config = dict(
    optimizer='adamw',
    batch_size=384,
    weight_decay=0.2,
)
Rows from block 10 of a small sound classifier, named by matrix and row number. Rows with one number belong to one channel. Each number is 128 + 24 x the weight over its row's rms, rounded and kept within 0 to 255. All counts start at 0. Numbers have three digits each.
After each channel's rows are labels from the 100 clips, of 14848, where the channel reaches its highest value: "top examples" is what is common among them. Only what is clearly more common there than usual is listed. The data: short pieces for a synthesised band: melody, chords, bass and drums.
# convs1: first pointwise conv (model.blocks.10.convs.1.weight, 208x208x1), inputs 104-207
# convs3: second pointwise conv (model.blocks.10.convs.3.weight, 208x208x1, transposed), outputs 104-207

convs1.143:070146110099117110085112111133106105157171107135056145164155152168110106126107142121127106152113217094121130143049139127163146132103100115146119129155099129136121113152108101083134093103148138138118088165127126133060108161148133116119140118155138167136122154145167146128198089114159079109126108102113149159142090
convs3.143:079133176184119152168112103140163165162155119131143136135124150139146168106144132128110128196144136166123132095176114158153158131131100154131149107167146116117157131164151131118111147156154139113136143088119109091159140132123138197126122115076126155111102136154195147137123124134142118120130109149136153135079088
top examples: tempo: 130 to 140 bpm; tempo: 160 to 170 bpm

convs1.53:144123085098153110072134134136090131115136134079116152110156138123143110168101121115107144100141123109120105122097128148121131151137111116135112120177147103104157122108073104130128121137135164131157155106136137146147099150130106093119117164140122115161166140137135107119176111147120136172136164122113118114156143
convs3.53:118142135094115124159129082114172116130108105105098137127118139119124111142093101124098093145160136148104095130153140121120077160103114115160132106106164109194110111109101128101116128138157105125103127140150150103105105144104114152139133115103121108166099142178126124135133129104097112116148119126098114121108127
top examples: tempo: 100 to 110 bpm; tempo: 70 to 80 bpm

convs1.127:130102109121110095113147127115151177147172141189165122172098110158119121132147084128132087137108117117125143138143165156153107123198115108100106166123139121100158119159139106113102143137090115134113092161100084106107089132162089173116130161139141094140128131156115109102102097091131088148121144120136158137136135
convs3.127:116107108128184157136144158149127135150143135181114112153103095131146149113095144103142116137139164137130118197121089120109159156142164117150153103140094119122142147139123112149139111114111150161166099087127152147101116092180113132110129151123134132130188115120096116115086094101066116111124114143087143137113119
top examples: tempo: 120 to 130 bpm

convs1.134:087117122154136157133112140149092157122121113093130092135137159139111123126137114142136190106164137094122120125124128133122116148115114112164124106133132117121101148157094132156110102103155160152131109087125084081077138109136084105116111143110141181096172105142132150092183109120128126138126152126137116091167119
convs3.134:094125097126141105132052136125119143162111094134094097181113132219137106092154130176124136114144120114092133113112084142167126095099047103122085124138109136129089126080129125137126122136149104142122154119136139141135121134140120123132124088138099142099160103146137092143139075108133135126093128122147131115106139
top examples: tempo: 70 to 80 bpm

convs1.205:066144158167127118090146123106124134117123133126104112143160165141131130086163146131112191140156128084120124087134160085120097128124135140135192123124123117095072119124143109126134133157111072118101136112128153113096161126116128117114123172132119085133133164133168156111149132106143151097080119128150154137146129
convs3.205:142121157065159142095175121110124148094147099099130131147155170109147131124187146112109146139129123125209110093169152127134140153124124115088124108118089150115114152142163118127117122163081096112132113175122163156111129185102150109075118143153141118151121108172114138146165148112146122101125129121179100119129126
top examples: tempo: 120 to 130 bpm; tempo: 110 to 120 bpm

convs1.60:074095164116134124119142154135147146116126090125141108102160141159121104130140090116105121154119043111102129162140155137093132119136132108127135127087151101113137129127116098124134077126164118163106100141107123120123147162144139114160131140140101098120117105172104163107161158128129133134101102127130155128115147
convs3.60:149086131076140100155144142177089082141137140107094125108132142144126152147160127091103127122149148114100122115121097147108094152146119138113128131147091165085091171154125092148120155115110119136117122110098112157133128099143152093093103091139150150145118121162126142117121124110115141117084147111118146148082128
top examples: tempo: 110 to 120 bpm

convs1.30:114147122103172106121092165150093074108154164111118128139150142102129118105126168116082134087156126130123129077119146126122135157163117172120131105122122118118114081121116096109134160115118161148111148110097150129121118123120096100102152170159147114204122153111140091110145145118098192131122153107145098112163124
convs3.30:110120126185126112095107106156109135148148159131157148132124122119160140121135107171143163100130113170137158110137150104118179172114111117101152154151142175130139147170129103137120177132085137127143187133106160180111074075173123108102100093126140164161124126154169130146110101150171132134119126141107133082134135
top examples: tempo: 100 to 110 bpm

convs1.133:070160168146145098128108130140149128129116156183132099114121171110107123162151103135142021165084118189118105133131133131155130138105129090108116116137118128114154136144126135093112111139102148100115143153122131139136111103104132167112120119136119132141132172160111127104083150140157121132133132127121132110116128
convs3.133:116091137137148182082099155142162159131126143165132130140111179147133148111134119116185152139185138137098140127124137126173125161134109119146118138142181104104098124136154119129152149114119122112148143093151123175141118143104144128122124130131109155135122142131136137139144103133142104156109152141137143115125171
top examples: tempo: 160 to 170 bpm

convs1.100:135130126123154159110129131168142138134093173146128133161099155148126116130137129182104103122140161154129155091102113126150137127082117113118145113131104121121125112163138170184131100102135155141133142157137112147110100120102141128116095111104219154158139139168162109115111105144126132150101143102120138104128116
convs3.100:088132158140134129087105139169127123134126124119103082129094122136150129113126128114136172171096095130120121107141130157114129093153087137152080094167136097126138111130136077170164145129143131175093099088124117147130126162140154105107161161107160128116125120117142117157109096144060102126093129139140119125112136
top examples: tempo: 140 to 150 bpm; tempo: 70 to 80 bpm

convs1.173:131141129133131132109158135172133175112134147114137137162102118134158136152110104138125025071106140162112149122134129139123128157118102132096125130116122153124113124096131134126130137084131134126113156186152131131103129180125160132151151135114143132124151153127168195082092095142187093132101163129123152153114133
convs3.173:162102167128113128110114116154092116139125105107150121133097133155148099128094143120151134118125116130108138124156084159149142158125148142134087147130142111144148118155156108136129152137170085162106117090150117119160115144140164115139103073178151157122150104103173136163155142142089120149120144170125105141110128
top examples: tempo: 160 to 170 bpm

convs1.89:158177148157146122154113100120128136129118164133148110138126121115102111143140113153073081095103146176116099111116136155154129144112155116155047137117119148127161111152119162135094138125124113165123086132086120119083084123118125129104169134135129116140154129122112130120113150115145137141120151129127141108104096
convs3.89:151084138146128173156062139114145144156128123146133099152151159135114108132121153143123130135159167149108102154122153144162127159163168124151112122114139146074126120171150179104139137127142176095121120064107117128135149116112108160119121136139127175126108112139125131109137106115135128136178124133119128132143148
top examples: tempo: 160 to 170 bpm; horn-like

convs1.88:108141066117152124141130147147136130152101121148159123104076121099111161095114130171126138107144127115168119149147147159092151125139151134141102091078129113132128115162105088104140138127136125136139139159165172138142111141101164116096155167137116143144107110119108094137132145086129122135126166135126168125117126
convs3.88:081106148121100152145120161157118130112100129158122123139140150147139123128099135133094113148167129140120089146156131162111136117118120124184171138176151121144117153166125151123116125154124208123129150168100157117142173166109138137105140189162121142094119110128142134140162151120152141139112077141160133156137109
top examples: tempo: 110 to 120 bpm; tempo: 80 to 90 bpm

convs1.193:105120121105173112131152116130098116140124135104155116126102130113114125159100167135141125102133174085109137095147138108135136139102108167135106092144134101120102118120179118150099117072090131131129115097112203125136164087080132113147137108139159097145130113114160113100108104115113117170165128145143110103145107
convs3.193:122114126104150142115148125117116156124143128136148146142137215117157087105134140131141140121087100148138114110134144131193141118097164107132102092152101134147142143161133140144126124155106137122158101135092153140128141161174127134121128125146121159123130114098075161102112133151114105159141116089136127127148099
top examples: tempo: 70 to 80 bpm

convs1.5:121108120167140158133127119136132176151149095105137157157137174127122116107135150105130117146118131138145145151133129132130145130130131128125113155161129101105144108141105123128075137120090145144149146117098074137135132097139143146105099085111076141108149155132084134115118136098147123117130112113120113123096140
convs3.5:118125092100145136123149125099122121157134143109093103093121087155113152114140130132107123120133126105145128140122151087107103141150135104160152123130128126093121119068082093127152113113105135115144093149159139131068045122136088166099113165141135129185148156129107125109094149100139127117131176091092128127151182
top examples: tempo: 100 to 110 bpm

convs1.32:139103145130165149142138147150163125156100100133134142138115129138141143124145142163176094148117107111138122110141160119157156124128119106125118093115044092151109106148132155152113140075143129106151106135108124135137098137100122174153105121094172115085090129134109127125185113107089136131108141095124096162142138
convs3.32:197127138138163118102153136140171149131097126137147120128126158112135105126112115100128092131139122124177135151128084099136151098151115141119140063115106114121122105155111138118144129133139140104134102137141071146173150093118130130138125136140153102136145164140111121122133150117127123128171124136184118127149133
top examples: tempo: 80 to 90 bpm

convs1.8:108095169110117146070147135121083136117140100111153110119152138110136114133121096147114121115102110116177158110106128099152117119156111144142135149127146114109133110149111107130110136152131187164135105130093119126129123096113095152148119091142087133121136109123113083149116113130042100131134115150084121138112120
convs3.8:108205140153159199144146161183121141134140145138125120108149155155085154089039126107153145147146087157149141149130139125123146139102100137143165126146138097128112136166122117128131139141174119112154103162122145102183152146131169127125134106129073163149147134126140151123135142149127141107095140123157167134146131
top examples: tempo: 70 to 80 bpm; bowed string-like

convs1.163:125134125143181126084130149167141131105146137131147110135079105133115095156136136147145105102130139160046102107179136126110156128104149108118151117124095159108110126146120172173132172143128121125099167148131137115071119108113162108108101147130139106145100108161148164111099113153168172128132135125101117127117098
convs3.163:079092136128159129117071106133131131139153138138105107140110172105138131141118151089111142139096088129133168108100101098125106093077121134133143170208129100110132119110128135121108141135091111160114148150119141099137125142089108131143143100103148132103121148103126118134134155116092139081126114119140118150112144
top examples: tempo: 160 to 170 bpm; tempo: 70 to 80 bpm

convs1.104:168083129115148172168165123142122141156101102095138121171122141142140114131121135126142131058136117113125137148124084115105142138098116123163150100135149140128140101079119145127142092121130144136133123130120140113151138107111111167164142134105155110127145113104145102126145154184161149132158082129153144126152110
convs3.104:130168122111135125146160151125142143154142140154159162080114143148106094111149136111109132152138108113122125139163119130124114137109138147133126104132081156129105122161142152151140138165138107129150093119129115135138136097141126144131104103152097108154185147134142167127163167128153142128129106107111172144114185
top examples: tempo: 110 to 120 bpm

convs1.117:134153085107175125157119137100150115125150152134113138148062151111171158158097094078154142117138162110095091117152122134158150141137140085133112125104131095140127158123146141162146126116110180106119124101116109126112143102137110115115131130106165141124128105109148140119126119092116131151108134133176143137165152
convs3.117:112145093113107133121156136089123156144143135163094138135174120107123142117126110125104137092191169187089075152107167151100124144129163141127096146138119167152144159082131142104147102178137085113150135134118126126140111140124135125163100123160106115137097143114090136115149107103125138153125111158114153170137103
top examples: tempo: 130 to 140 bpm

convs1.132:132157151076113117156109085132160130156142135152120144138150129169130185126150153140115132130151183142093185118112135120150143110081079133123103108162102140118134113100163190123112128149133125108132128135130100098141104137104084117109138097107196111163129148099177146141130120127122114118087165113111121150135078
convs3.132:163132142139120153099142145144090109123134130061140131139133142114111151105097122119129134102081074103177099123153136148118157128119102141121134115115107129184102151100136166123105107109142116133098103177134129080089122150090132092186134154160140125131144132135128110147183175113133117109151113110161136126148114
top examples: tempo: 90 to 100 bpm

convs1.12:127155165094130182146145171141166079159130147128162134158141142148114113127150123141117094137105141180145065118160102110115086154121134094104147137161120120124108124161139165133150140155105159124142122114124118126128137152143146160103166135146141119130137128134111143120121120144168153184103189095136113140117162
convs3.12:114139147141143137112148107107157080075135069112147107136126112151104123122112169120103100160109081127098116140122118166101129082099074100139098133098118148166113126146120130103093131144124120144151075159113112061139113138108106089137125114125157097111141126104121098118113172137111116124114137130131113138124151
top examples: tempo: 160 to 170 bpm; drum pattern: shuffle

convs1.175:152137152131107121087146129108138078157160119190180117149142122068156131108157158155149175101081142164114121108145103130125100159136133118129153127122122149111125138144143112162124135122088111139139112109140149170156129123106146088091153165143153105141091177150115128137177111153132127155129114125152116141182118
convs3.175:156107127178163120106111107202126125139163108184110161151134153107142085096136149139080152142125166167136169123126138145121141151134127117116097121135140154137143162142197144136107133147100115117116160102106140155155152157123150131101165091117101201090119133175127153153168109103111134117119141132155133085112115
top examples: tempo: 100 to 110 bpm

convs1.188:093115132115191126126155134159132131122129175130118156116100117139103145129114124153136110098139115112112132129123148179131150115105135172112101129107089130144120148151118128135128202142156132172127151106134110143168154168127075136099149142128164101131152121137135115127130113113139189168132127072118133149133115
convs3.188:143159159132136159071103139136142160166128172128131090127123137123112153142121081132164164106096125095166164134150084129156163138138119132150125129140098137125142113096133140181137138120140164114103145106138137115113109101115165099104123107129127132143135141127128104104113115112103150149144113128128154132124163
top examples: tempo: 110 to 120 bpm

convs1.82:103131117169139123140125140139124138166173143129142126141138169129114108123123145074154131115134108153148116129137110114097202107082108145149184153155129161124104112150143099096139138119119137120139104134137112109173125131126107104151096119111126098099088066125098110154118119157152105145092117163123131131185123
convs3.82:106161091171119121114166085121130151135155137115177200171114106104160141121103149154140140118150131122136118125149131165139158110144148107086141136148114149143148158116152104078122157130143118144149127107227147104103120123169116146138108109137118133186155138093146112124141141161152164136106109120145125158108135
top examples: tempo: 100 to 110 bpm

convs1.120:137135120107093129129160090084163117070134120113119164138109106111118130114079107146183127123143135137203093150110077144114083120135115109149139123095123101154154136165133142091172135131116113111120157131128175128117135125112111108143120085179140123101114127130129093146091140085130109122123133131129134132106148
convs3.120:154134102141111135135126122132147069129134127134116118110153120140058094097128081150080097116159104149140165151139098115089097108118122116116130108121125123130153092138112103150161145131140095084126126113108087137109139114132085120132138099171123145145132114133100111112126151092106146107135168114164111121163156
top examples: tempo: 110 to 120 bpm

convs1.166:101137115135086155102141126149133122111184142105134129092084156148105088136161092084100096084063115133149130136149114156148117171151125114137118107142132127109140102111150143157130160098146150108086104158106110145079131116143130198147129157124149156157135162132131136177132115131169120116137137117161163103107169
convs3.166:112097129182125085111094093140138127118131093162130109118108121116137135137097109097106165140164151138127126133092096161110117118120122106145105129137162100156122102119170145127119163126108141097110125138090096103124103095118175135090095150102121139092122137149149131141158091129120086077114070155103149107109098
top examples: tempo: 100 to 110 bpm; tempo: 90 to 100 bpm

convs1.28:131101125117106103118098102167124130137137125156134134156128115096114127131101136118173123165100158151109111144138164120145145126126130125208194102104113110079147104123131159149181154063084168138137170111145125107112122131123105155131115156133137156129129108125094115152146125126080144112118110121123136148084101
convs3.28:085130159139143123104102114133178115152115138127143128127113115132135161169156120118107102153136159140119132105140085140132122107134101146152178164137095120157101100118120142131095146098151143137108135154121162110167109129152125081137137096117051120172127113161130092139137122088120098099132118101144120103134100
top examples: tempo: 80 to 90 bpm

convs1.87:147135136122101145181105137124162148107113139156157161156162144159113124181117085178129085102128136179113130147121081116105106127083162094117132123111156161097091109152116136133140142112125076130146097126152132115167097092091127120158177131156116110140133158125152137148124132192151156126121119126179114182120147
convs3.87:109123124164117153121060171114091092155105125125132105140108152123168148138102122128181133158160162153135129125089132101136087112162136132121144144109160143088102113104092092117093124134178153147170081134113157117138119145138129145136121131128090149133173114077115114066111113120118089142119108115134127157137120
top examples: tempo: 110 to 120 bpm

convs1.45:117139137108165150106135134148128129108126153156115061135135086106139143147116134135185110117149101138101134145144106178126133118118100114137133139141104129094178147140089160133145172164104164130112141088115132159118104113145170115109129167086145130162121145111124090139138129072098128114110127107102127076136104
convs3.45:141141114149128150126132127124124150148093139166190141141167175120149097143132104149141104119106139133124142123120095165119138130097158124117139126134124183052128137150136099154122138133122131148132142111160161166138133116114122128115152137118152176098150138117116120100135148132157164098112115109150131073151158
top examples: tempo: 100 to 110 bpm

convs1.123:122115129136138119083122137150190138119123137113142148095103114117086090136145087137165084148093167111157110130127128133122112093112149140134152127125120117104113149081144173151152130108149118116092073163183120159103141112122101151129129167099190141111142181178130170138127132144132103172095155124118174148131128
convs3.123:136147118106110124110129131094143166109118105113102125106130106124109161139071140118126116158125112106129137202143123124137095118105138118164120123073113104138140158122125138149157128109103089077154128140094139081128110089133124159132107116108122098150107121147110139122116122131097150122130118061127117121140117
top examples: tempo: 110 to 120 bpm

convs1.64:153140149097156181152110094119119118139178088133109139130125103122147143096118117068132166139152115124114157156106088161117151168087062086099112136154106108175137114094073137104093111153133133129121167098140120143110158115119095104144130149073125131138095134099134113145092148089140128140136144115157171127147107
convs3.64:108137155130090101160129137115123097098135096097126099155112113140082150122107148105174146146125091133149111135152157124113128109100117133129110134139134089144196106130112136145124149169161097137137113114106113120130101116164116170164122133119150134116091113112130145145148117135133093086123086105108107142111111
top examples: tempo: 150 to 160 bpm; tempo: 70 to 80 bpm; tempo: 140 to 150 bpm

convs1.55:134109141078106133153093109085113140129133164148114167145136111131160118179078128128115149129173179155128125110141146161131165143150162120138104128111147155139141137167127131161152126149141129099138156118147156106155108104110186103145157148122119162123121129141098144157105101129144148148098130128158124170145102
convs3.55:159136120126121132095225153187128093159118129101106129088120103128139102114171128096147144162152118105143151134098127103135118136174150151157146135096149142171150147069145121137115095162140143175129167109119121146182129122148120134097117105164143127095139149154132130139095121118155101168125154147163143100135111
top examples: tempo: 80 to 90 bpm

convs1.165:149178140154112099151071120126127142129127111150165155109142179110105155114145179153139145108119118119147105068172096110138134161129126139107141131149155149111110150113165131115077144095152077149141108137109107142128126128105144123113160083115134165137126162157147122165171133175104158118126152105153116129119127
convs3.165:148126145138111141123158172130128115160123161117147126135107122141115117134110142132143105144164106153139152102121126162139168132139119116136084165116154153129150140079094161129122166098133171152117147114129122126171151108148136108116107101155106098093109139129165104101123117104153091126112165154107094153140146
top examples: tempo: 160 to 170 bpm

convs1.7:115167118136143115122130112123144133117144145128106138151131145127130151138108147104109123148074165075088104161139161140127110100124169099137164134100146073122126145145113102139174111110102164137151116160117168130127141145125129154132116098114149123134138108143118174134154105138135121122195137152145101136130149
convs3.7:092091141114081133116121139107091133126129157129091146124138125147099121142162161135157138116150108161097093148114119145149151116110132129138113130135131131136119177099189099154136097154136146149187161129110083134108104143142139171182136141104112132113134152130084119140140107138112124082096154113128154146118136
top examples: tempo: 140 to 150 bpm; bowed string-like

convs1.194:131162136103176155140087157122128124115107121123102162135145111088081113126123144133131181132120110114056114082130106128092152140145123115130101117068169124110080163145160174164151140134100128127109144129150140144186135153139156115117113138120081098174130121139129115090120137109114140127122105138127089135107155
convs3.194:151108144152125125108155077125113117184125136176161175105092118144154129142132150156144118119127171116139104139053147100134115124116162131101166145115122117116153143120132110111102128151142136157163148127152121153134085088153104134088135100121157103145153149121117098123171114177162147125112155107142135079130149
top examples: tempo: 130 to 140 bpm

convs1.109:156139114108102131119138143140130095107094144115105139143083134115133160127150123134125121084100153141132180151138153123132082144140171078156140166095102146117122116157117102131130063113122126144123127144156148162120134139142111157120128105187126130135115127104106121115169171136160113090197116142090117179122110
convs3.109:199087114105122083081150095110141103100123134122139148130105087124072088117127117150156171056157122171153122161156128159117127164092141148121106123115124118167117144100117126155104128138112175111143158108134153130127129130129115125123101133161091113109118109104097137101134085125141138198143136141141116105125114
top examples: tempo: 160 to 170 bpm

convs1.105:122154095130133125119124170136113110152101084099193086126151092116158122106096145158174206114130094052132131150126131126137115075111107161148140123104132123135129146161163107122117147137120154153130139114092135112067120143087099142100112145096096166162084103088107108146158090124140146140119157132142148116117129
convs3.105:127170103126152041127092132108145100117138135131138130091133113150116099112117124161070168151109134108134158118096102113118151106177131126108136168086136143140138127075166152128116130139112106129105119135100082149119101114127129083125091120138100141116144139099138152143113078131113095089096104119094171115140090
top examples: tempo: 160 to 170 bpm

convs1.167:128160087064119142108105115113176152088137122136103151085114115105119120145136227151141165142102132140106149133104111144083137161158078149143125092124094117137103118110121155124115147083132114144116158121145179139130117147119101105078123075143138119156127166116142112124101128104107170112083165108181163133148127
convs3.167:145141118116146151145116139140218170116108129122113170178108091111092144095107104141119167121112099138123128114163144137136126130070126165147104138116139145122117153135106119139123143097155098119046123095125123128076122158122115131137167127168109135154119125120166156165147144130116120118149115122109132094097150
top examples: tempo: 140 to 150 bpm; tempo: 80 to 90 bpm; tempo: 100 to 110 bpm

convs1.24:139141134217149098132108129107162129124142144154150108128151115176076105122130127122139149138138128071137168140151143133118114134123097123121129115133164104123116140110153091073137105136152104175129152141090150118080161135087158127126119092144118123138167114120143140107136089113065127141086165119106140110127175
convs3.24:147126128107138196119155138113116190147140114129127075124156147102172184142129137114149130119161098138148100129133130155122101120116142142105093144115115113137163103082108157083168110102157132158141132174130116123094135164081135130125135131132197094155099158165146146103156112140143124105144114143129100153144142
top examples: tempo: 80 to 90 bpm; tempo: 70 to 80 bpm

convs1.47:120119106173112056126135096113120118172146163155129115104147083126130125155109133103110058157106149115166144157106147106167122113116167184108140126151110117142116149135082118080174158107107115143130103070137110122113074146087117133158154125132138131095131146104098170103106134110135124097145138137100152124111139
convs3.47:120113137133105123127093103157160086142132169122155144150151156126161127132136166081144120129118117115144127139132135143107157142110157136097089096153053103107101135142112137154137146149125126121151110115157130133086142124182144123136121120164144142132138095116113098157162102130071132134129141139135124173120119
top examples: tempo: 80 to 90 bpm

convs1.135:136134107047108097125112120144123129179141142132114123121129113112170173122122119135139112144123100109101067128122174154184075135129148111124102106141100098163170126127115119099122121137151163124103122102139133154090120132165096130130170168144153183140125093129131124123175132133103150128132132111167116143100089
convs3.135:156109108132113098125069138145120140107101095127149108173112113202103134110155110132160142133137136176093088140127127092160148128114130155137114138134123108170129133126123109134131115130117133151132125111106091105120093182141102125090107143134143166100143127143145156144148131143118129122107128132103135111133137
top examples: tempo: 90 to 100 bpm

convs1.95:134131128141129141142110082134135106116144132112142123095184108147126098139106132126141133117122084152091153130165114135127163155130125113123095102143108150099123091115103146102073143136142155097145123125152103101147101125125121117135107140105116132181088119115125128157099153193155122128147114133153136128138111
convs3.95:144137151154111136149118126138136161143135113133130172106129125085160120116173101146133091119119171137130121121123092143117149143161148116105126147121158124165125158123149119122131139097102136122120155117140186119112119136101144094163125134106152106104107117205151141143105095115111152194106119158150127097137136
top examples: tempo: 150 to 160 bpm; tempo: 70 to 80 bpm

convs1.119:122144114065082106106156118161128101091151137092097121136120140095148139131175108115164145093130132113125110132135096114166087147141147130153139160130153167141155169125109156101130118154121135104099126121146152112106164119117089137125157153129125113153107147125080114140126108143118109133155113140056099146151129
convs3.119:157148131128108182189119134139128133173137131127120111120117180120155134152135110155148156109145107148151097130132148112096147124136141157135175156115103145119140146172133113129139143105141144121113107131167139130145143137114169123143113143130142164125120138085117139137127141120115155120159124135103143112156186
top examples: tempo: 100 to 110 bpm; tempo: 90 to 100 bpm

convs1.118:120151112136176094094123145108143130141124137135158107138123128111128125171138105143114088136147149148113148120120169138086136119096091132122134138092086110078106122113148137157113174136136097135131129096155122154106094124135094143137086154123127092134112129120130122122083119108172128104137140086092156138117142
convs3.118:101125121150143130116072149153136149130116093144103123158109122145162125110138135122148155147130133090110184153125130131149113155144058129133076133125138109118075138171123127118118120124160132137119100131160134114135105133140167064144102083139108143119089124106151112124145136142113098120147138123140112118114118
top examples: tempo: 160 to 170 bpm; tempo: 70 to 80 bpm; tempo: 110 to 120 bpm

convs1.21:115150126106132149125119104149085100108100140110083126138142115088125105141095124152152115162128069132123127101188110129088142137123144184131082151146158113109138101128089139105111133062137125131093120147095104133130127104168148111121099124128114091104162169154138132128090114133116143098090117133138104148144148
convs3.21:127152157103145129126083108150104164110134146126165120186125132190128152116117090139121122161154161123125140124150102143141151064131155135137115148141107129107128123127113135141122163143132122088129107123140140130123134124073117152126098149130149151107140129137182115100071117096113130159085162127099111118153175
top examples: tempo: 140 to 150 bpm; tempo: 70 to 80 bpm

convs1.160:132123156106128140166125084157154136126133073110112151111150089131132147159126105115137094107126101070073102117128138108121142102149126127128089108146143130128109060141141141103103179130129102145108124100108123139147160149109150100105128124118149139123136113129140149142070157125149155151082140149151135106117126
convs3.160:161143126156107107156111159137120105125128137104134072149124137156140126135128128128127170159149090130161112120124106150124136128160125133177066107157116135125158140124081137148103136140109124151105117098130105132152139122173171101124101103140134092120150108143126136130130111095087081112087167123090101113144090
top examples: tempo: 150 to 160 bpm; tempo: 70 to 80 bpm

convs1.169:124120135112115163117118135154145088143136131115145160180164102159138094124103137168146109141134132174133149115163127152156117132167156098116132121097125122104153101138128150165103171102140111096182153115101107118133131110145119155131116112125131156144158131146140128131124129171140173103106142126164123178148119
convs3.169:115137091146134154134124174158113139110102127104096150149155097120123150143087107145103125154146150167137104117125138133112095131130142101148090099155147140102087171118119128137100121128142154128164121128123129118091113117121088134096103119214083145129150166128190107115141139123080098111103098145120133134112170
top examples: tempo: 80 to 90 bpm

convs1.101:135115133130208127126081158207172107141124131133168173127129091118107152141139103126128115154095119120129115129167126105174139148104131137145113150116074127125160124123135182132153125140149135104156156159128145122164138136080110134118109144140129092141081117131089134094131109116149114139108109140144143127121115
convs3.101:177119127121158103124126162100141142154135148145119135121172104098098132151131133180131130119111166130093122115152163131067109096156139111162143094088134182128077111161118125142124107093171147131158136124071109130151113134134138107120122129142107108138114116117099121115124111141122088138098162105139126163112154
top examples: tempo: 80 to 90 bpm

convs1.102:141134145107137121135129154134123107118126135110113119098135110106137197133129125128117181100115132123117097156110175143136097114115149073163116164084149126127162133123119123084150117112116155158103097073130151129113124155147125113130161138087102126157109135099126103174117135129078141132152179124178104155125161
convs3.102:114142163176147114127126099134170098109174094124145158093121150086144110158110098084125097127112130107195148152122107156113111172101132151093108094111161119158169124124077135131102196124114137104134094120127150120136112104094128138107116121125134145149138098150151122131150180150106141175161091137144124127130103
top examples: tempo: 100 to 110 bpm; tempo: 120 to 130 bpm

convs1.67:130145094108150094162140125165117107147081146123167136111133132151149113121141151123083130117153118097138136119141154136074140110138189093140106131094159121100127123124161110133119141123142143145099116126061119136126130103121088138109101100126152124126128120138167141085136148165144140145201126136146098113132156
convs3.67:124166137092141103089130113104143128131144105111153150111112130149126125121175087178156155133109119152121166114121094126122109147098158120128122087121121116136100130162097128176114112088127130158171143121144120128102099147118146131105123134129106087107137123133114113138152160085130175120173125173160147107129144
top examples: tempo: 140 to 150 bpm

convs1.31:113101125133145116167189111157105173122190176104141136090084095173116146142093119155122119157139128113087144139136156114116134121112114107131123092123134089115115137126086125136126114144156156109124140122100119118075158124135113114128154102132113117137162113158135117139107125088126116139136140115130151111155160
convs3.31:155133148147107105121152095160171137150093127169138158114096122105154135153150128114135121116087109130114118119112104096118111131085177149113153172150100134152167118144097121116146134151120081151147082152132127141094095121083106105131151150159143135112139117100139139128111165170105071150166078152112144131150101
top examples: tempo: 70 to 80 bpm

convs1.125:124118132107072129187115107142130148111116151129110129147132149144103160125122125111109099128185104092123130140114114086112128076112123113131129101104134108135130151141142093140127098133095146116103174139107101129141107112133106140142094095098108126127089089112096119115139104108107109137151155116135132163119121
convs3.125:133111130088166142173150140154113095135151152099123097118184112147131148101100056090128151130137099108151136131112137098090088134162143138146094096110162065086099093132108099120123137142108118108172110112122159108083122113087100136120124148115132126176140138149143101127092145126133134137138150100119151095126121
top examples: tempo: 120 to 130 bpm